A small image classifier, trained from scratch.
Training: adamw at rate 0.0041, 23500 steps, held-out accuracy 100%.
Data: trained on made-up ball-and-stick molecule models, 46.3 epochs.
Rows from block 6 of a small image classifier, named by matrix and row number. Each number is 128 + 32 x the weight over its row's rms, rounded and kept within 0 to 255. All counts start at 0. Numbers have three digits each.
After each channel's rows are labels from the 100 images, of 14848, where the channel reaches its highest value: "top examples" is what is common among them. Only what is clearly more common there than usual is listed. The data: made-up ball-and-stick molecule models. In brackets: how many of the 100.
# conv: 3x3 conv (model.blocks.6.conv.weight, 256x128x3x3, each kernel summed), inputs 43-85

conv.239:134111125116127123159132133000127116118125148121132128135126115125109126145116133136131125102119117125127131141122121102142131118
top examples: small balls on sticks (100); balls: twelve (54); balls: eleven (28)

conv.213:113174097081106109129129108122111194115088123082119104086070116078117095112085164103087092076071107096103068110123081102105121091
top examples: space-filling (78); balls: three (68); balls: four (26)

conv.141:117154106078129104183136142119178073145109119091150139188093163099131178156083115142103124092059124166111160164134096153144107138
top examples: balls: three (48); balls: twelve (28)

conv.201:174152108094107142143138113131168146135139145107093106075097120093118097119107148097114048136093143055139083121147115081110147071
top examples: balls: three (30); balls: five (30); balls: four (26)

conv.105:084128141135153127123082132128132116112097097150142144189135106132131169141125122138068163114111107224100172129134126150130091166
top examples: balls: twelve (75)

conv.59:156123068127141112076155085126129094073151157165101154154134150144060173053118115089139142153137180097133135067123137087065134105
top examples: balls: twelve (89)

conv.193:125172099083093093132120110112128155119109110124107106096104105109108095118096121094086105116093105069122080128141107055120134060
top examples: space-filling (78); balls: three (64); balls: four (35)

conv.132:164106102079099136147160171123139143114121187119094108073082131090115095125094163118143045137088155082132018138151094115127151123
top examples: space-filling (74); balls: three (40); balls: four (34)

conv.120:130121081090112111089132087118105049082132127118106104155099114094076177074089087108102125089102171119140155087109085096073136111
top examples: balls: twelve (100); branched (96)

conv.128:143106087111122124082154078115104065095164143157091127168118134115071162057100095095133154143119184104139132045124112107081142108
top examples: balls: twelve (100); branched (89)

conv.69:152102137082120135109125133117101128109129144104120136100070112085106111124074122157121084049053096132120087123095095119131148126
top examples: space-filling (99); balls: three (54); balls: four (35)

conv.56:133145076137101075176106180101181137148120164169110152101139199131128113148133132125129072164162117074103058167112141075145115124
top examples: space-filling (96); balls: three (91)

conv.42:111100161144147106145099142132131178148105138116124150106133126136158062164126166144114092129142005138061153159126138119155090126
top examples: balls: three (100)

conv.18:133149131061106122139122100146130081129094114058143091094041111086124118153076123137120068084058172164161125138135064136149131125
top examples: balls: twelve (36)

conv.82:108196108089068064196112105146184119182124142104121055158122124073117161164119116121056170090098070109126180160123105102133097078
top examples: balls: three (49); balls: twelve (29)

conv.232:108168090070107107136123114125111155113084115083118099093060123082119099115078147101085095068068113098102091117131071098110132089
top examples: small balls on sticks (63); balls: three (63); balls: four (35)

conv.23:136109091070094123087121113092071052070122121129116096141096077090092163084081087087122130091081146125158142106125085101088137106
top examples: balls: twelve (100); branched (90); small balls on sticks (86)

conv.85:095086137144108113092036112092108124077089094109112124127161051133106109111135097118121143134124099135082143100092138104083098136
top examples: small balls on sticks (75); balls: twelve (29)

conv.67:150156150129123122166169179136155130148166183118139144123115248119155130170128119199127104146140129139139122177141130130182167146
top examples: space-filling (98); balls: three (95)

conv.246:079141141131147096118092142124145140124091127139129149179141124114122144146118130125098136141111097202057176136139126153129063159
top examples: balls: three (99); small balls on sticks (68)

conv.130:032127117132122083154074148138155122142058052125150110175128111144124193144129143123078152078104094166081196149124125155141064159
top examples: balls: twelve (72)

conv.95:145175098126122130169122112143203122171136107105117126113128130121118146133134132106134107158146155118144176145180137061121158079
top examples: balls: three (81); balls and sticks (64)

conv.186:109165096090112103134113108112112200106083113099117112090079120083117093114090144105101098092080098089094087110114094083110117075
top examples: space-filling (61); balls: three (54); balls: four (29)

conv.102:137193112088081131176141108134167064163133113079102072109102111098141142127104097107122107090109148099130140148139109096128137080
top examples: balls: twelve (40)

conv.227:082090130184129111091040106089116135088104112154106138132188088163096115103171112102138158153167080121086152097085162096081086129
top examples: balls: twelve (32); balls: eleven (27)

conv.117:132151111127144124122113120129143122130102106145127121114120050141141116120143166080155149108105122136111135128159105158102121130
top examples: small balls on sticks (100); balls: three (90)

conv.31:166134114069091136140152118121134097122137137108110098079081135078119115119075124102115076095093143055129081110137085081121175074
top examples: space-filling (64); balls: seven (28)

conv.180:066111109143140071159091116125175076164060080148146082159128102132103159133146127101068109104118097136084183130117126151125059126
top examples: balls: twelve (79); yellow ball (67)

conv.113:123164088098102108127114097137127165133111129127097104065084103108130069086108162081116116107092082058093054098125091093078125082
top examples: small balls on sticks (88); balls: three (28)

conv.77:132255143114104107147121080106174099176148137086126068129098143092119128166138102140060104126146134105153157128120124100150106076
top examples: balls: twelve (30)

conv.224:133125129111077154161136128158175099163133094103112085117138103118161128125111106093164089137131138104120142153179128106125153106
top examples: small balls on sticks (83); balls: three (75)

conv.54:149120114095126127094154091119110059101165159137111118180096139091104157103088097123113136141104203123153141085114096124105152117
top examples: balls: twelve (100); branched (93)

conv.87:089157067105105068130079101104111183119069113097120096108115105140105106114120206107104115065093052109078139084090119112108056101
top examples: balls: three (99)

conv.135:129139053097094095102129117123112057101130117141086108159120121097081165074099099083129159109113147103131163104121105069076136087
top examples: balls: twelve (100); branched (91)

conv.79:109115072091105098103107080129098069082110091103101094149101099101092168074091097084090131087080125125112164091102092096071109100
top examples: balls: twelve (96); green ball (66)

conv.155:094137066122102081117098095123111193109073107127105103084108104106108082089115130095101116109092052081057093088094099093075085092
top examples: balls: three (94); small balls on sticks (81)

conv.233:108147073094101105126113088141150131126099108145111095087116116104118087100111084097117096143100066096090084097142115088093132080
top examples: balls: three (86)

conv.89:068098127158114123101030089114104126092091087131113124148164085143106128099147097118109148154134095140080168093105149093090104128
top examples: balls: twelve (40)

conv.2:128133089120110112178085124164162105160095153103117098128083111082152124140116118135122103139088143163137155114132107130113134135
top examples: balls: three (99)

conv.21:115172063085093095122123110126119077107114105115093104150103121085089159089095121090127143081095137095124160117128094056099136073
top examples: balls: twelve (28)

conv.133:173101113083147130096159152126090158130140185131121148125082133091135102113097177125124110108072132126127083109131091164096141154
top examples: small balls on sticks (95); balls: eight (27)

conv.159:109156056112110057157124121091166101137143148086121132170140177099103135144097103133114149082070067135098102133116104164122090126
top examples: balls: three (95)

conv.247:170138184115124174144173173162139143165150142121155117116093123115184121158127155152178095126119153130165107183196103173167184173
top examples: small balls on sticks (69); balls: three (61); balls: four (27)

conv.1:047100121138115091145061155123157109120078093131129126210158124134133210145121127126089159114127115169084237145130136122136068143
top examples: balls: twelve (83)

conv.248:072141094095100060131070114109117155107068094096117111109095112105111098119108138120089104074085051114084154114100100089116082110
top examples: balls: three (79); space-filling (69)

conv.40:127187130095107128122138150137121191101107135123114116068087103073132106133094139129083082096086120090125027136142086117128150116
top examples: balls: three (86)

conv.205:099161080103088114138115119146153142131089081116112087118096110088130105107105116088087104119102086113097131128148099078104140100
top examples: small balls on sticks (71); balls: three (61); balls: four (28)

conv.241:117128074080093109104118090125113051093118110104095085172094117089086166075085095093109124092088145126132176081104091096072120111
top examples: balls: twelve (100); branched (90); space-filling (61)

conv.80:092155085096109059128084106108112185110076102092114112101091107112099098115100171115093098061084063106086126101091101094106082105
top examples: space-filling (80); balls: three (77)

conv.118:130111128107063167132141148117114095117129104110106078102141082141130116107112096108149112123113156068145111133134104113125145118
top examples: small balls on sticks (77)

conv.94:148163104108093120156169146178192120167133118128109105081129121112139126125120123087149092160130147082117108162183126094121153106
top examples: balls: three (91)

conv.137:123115107072087115117100117102089085081096091074120089134087040084105153111084098102104110068070121132135147124120078101111125110
top examples: balls: twelve (97); small balls on sticks (74)

conv.91:091155074128118069113105105102115192112077117132103115095113112123091076093117136092109123119101049071060076097093106086092083094
top examples: balls: three (87); small balls on sticks (71)

conv.175:139137127134129137136138126066129134132129130136133129127117082135134124137133155108145121113110121138125136140141119138125132134
top examples: small balls on sticks (100); balls: four (37); balls: three (32); balls: five (28)

conv.152:103124118093075121143112107144137055109110086096106065143126071103129170116095061102114110087110153123142181125142105108119140105
top examples: balls: twelve (97); yellow ball (67)

conv.162:086150064105100097125096098123107167122071114120103102093095106100116094091102138098097113104080049085067078095110094098085082089
top examples: small balls on sticks (97); balls: three (97)

conv.140:128119114093122120110147114120118075099138134115118103189076123088108189111083101130105102097067204133161139117119083136114142123
top examples: balls: twelve (100); branched (93)

conv.147:081111122131096091167073136075167111134094095142121133191150142119113174156114102160085115104140101123109215152121137060153091098
top examples: space-filling (100); balls: three (97)

conv.93:125145101078065130183121094154175123183112110070109060147116116077137135125102139105136117099103116097121171142167096081119129068
top examples: balls: three (83); small balls on sticks (76)

conv.251:069096092147111086100069108141101163108073102148104116115141082125120090102138102081093128127125036129052107092109122156082054134
top examples: small balls on sticks (98); balls: three (96)

conv.157:096151059110111095099099100108109097084098096130101114139127106112066148077118123081136149096112134088117148104109119056082134081
top examples: small balls on sticks (64); balls: three (60)

conv.165:091120117132135113134118125138133129119092108135118152129132164131109125102111125134124175118103120137105134089092115127112115125
top examples: space-filling (100); balls: three (61)

conv.39:134093136110118152095150125175107129107131113172130099124101045130152128104107131106136096117099161127171096138153095158114139172
top examples: small balls on sticks (94); balls: twelve (40)

conv.200:129109080084101118085127096123099046076131123129104101181103119094082172066086086096119136112098163122145164073116094103068134118
top examples: balls: twelve (100); branched (94)

conv.16:086083112179110105100091126110127162097125105168111130118188109156102102107156088107130148177161068073076127111119160095098091124
top examples: balls: twelve (40); balls: eleven (33)

conv.244:066119076122111105101078098121104125086090080116110110150139097128093147079121126089123137105109123093104165099107122065078120090
top examples: balls: three (45)

conv.198:097154076101131079118083087112103174120075120114114126102085106102096092097092178109093124059090066099089110103089091108087073088
top examples: balls: three (97)

conv.235:110159088095106086115097093097100174096086108107113115085091126093094090107091154112111117081089082087087094092081097093100078077
top examples: space-filling (86); balls: three (72)

conv.98:125145063078090101111122112112113048093122109113091093159099122081072166082085100094122142091094142118127164101113090080083131103
top examples: balls: twelve (100); branched (82)

conv.176:097161089087119088115087103109099166115063112097111111104074109102100092104089167104099119050077085097075113095086084108093085097
top examples: balls: three (99)

conv.27:131126058100104112099131104125111054097135124147078106172125128106074173058101100082129156120121154116135166083117113086063132100
top examples: balls: twelve (100); branched (86)

conv.164:134113077096113114086132094113097068078129131124104108187103118101076181065097098097117125106098167115140160072114092101063130110
top examples: balls: twelve (100); branched (95)

conv.252:117168097094113102135116108115112202113088127107115117083087114089114095112097144100086100091089097087097084108117095076113116075
top examples: balls: three (55); balls: four (33)

conv.78:120111100089102125105119095131106050083126120114101090202096125094100194088095085112112130105095164129141198075109096109092126113
top examples: balls: twelve (100); branched (91)

conv.229:085135126085066132151104117138126088115090064062113071128103059103137131122097103111117099082085131113127147135135092108125131113
top examples: balls: twelve (83); small balls on sticks (61)

conv.52:090050149189119123104081131115129145104126121166106134153213126158118113100157098117154162177200104138071166083082183122094089145
top examples: balls: twelve (43); balls: eleven (33)

conv.76:168107121117092151094177117142137100116166106152125090092139095132101128116121098103188080175144177090158093119182144102128184093
top examples: small balls on sticks (71)

conv.19:173155155117134114142204166122137135127193196117139151130097222115137132158121127214128117131125136122155129151135121128178178137
top examples: space-filling (100); balls: three (66)

conv.75:134153223133120152152151177126132139145142134115164131126117145116186130227130153202125093122142160150160135204154132154230166167
top examples: balls: three (100)

conv.0:102154093083089111147109129120121117135099089077104101134080113093114157110093149102122115058074123081122161130129080066120134085
top examples: balls: three (79); small balls on sticks (72)

conv.211:152121109088106128099165099116113053101175153142110120161097134085103145099070088116128128147092228119160111100125092127108159112
top examples: balls: twelve (100); branched (94)

conv.228:089145088109117060123073096108113184122072126106124103113105107128105110131114206105092104052085050123085139104086106118119059110
top examples: balls: three (100)

conv.53:081105132142137076141078128128126186141091118120116142136114127143134100154120173124092108088124000124047165137121120134145029132
top examples: balls: three (100)

conv.129:102158065125118114138128102134142193154121131167101105110115108116127087097130143083081118150109054086113058102143120093092106090
top examples: balls: three (84)

conv.109:146134107097114135086162077118104096075147154125125111134081122104093125094091122115121110110077232095163076086114089123096135108
top examples: balls: twelve (98); branched (95); green ball (66)

conv.50:159083165129145147150156132159171177143154103121157133083114114136185064158130160139141098166121125148146057154180130167159163146
top examples: balls: three (98)

conv.214:118103141109126156127127117215130144161134108084148099137097087122193124124128165107156115124081144140137135123169088195117124168
top examples: small balls on sticks (100); balls: three (97)

conv.72:101149118115124108111131100103108103102099125123118127116111176102080109118103106150120129114116110126102107099091127110131107116
top examples: space-filling (100); balls: three (35); balls: four (29)

conv.9:104092094067082094095143120117098114068097122139129114090135085080111137096083055137114098105110113131143102105133087137097131111
top examples: balls: three (89)

conv.20:091099119191126113091060106111112163112104133164102134105188104161120078099158116096141155158174068117057101085066160125082053141
top examples: balls: twelve (27)

conv.63:133098109088112128087130094122093057079136135124118098183088118093111186091086084120116115115085182128155154087124086120093141122
top examples: balls: twelve (100); branched (91)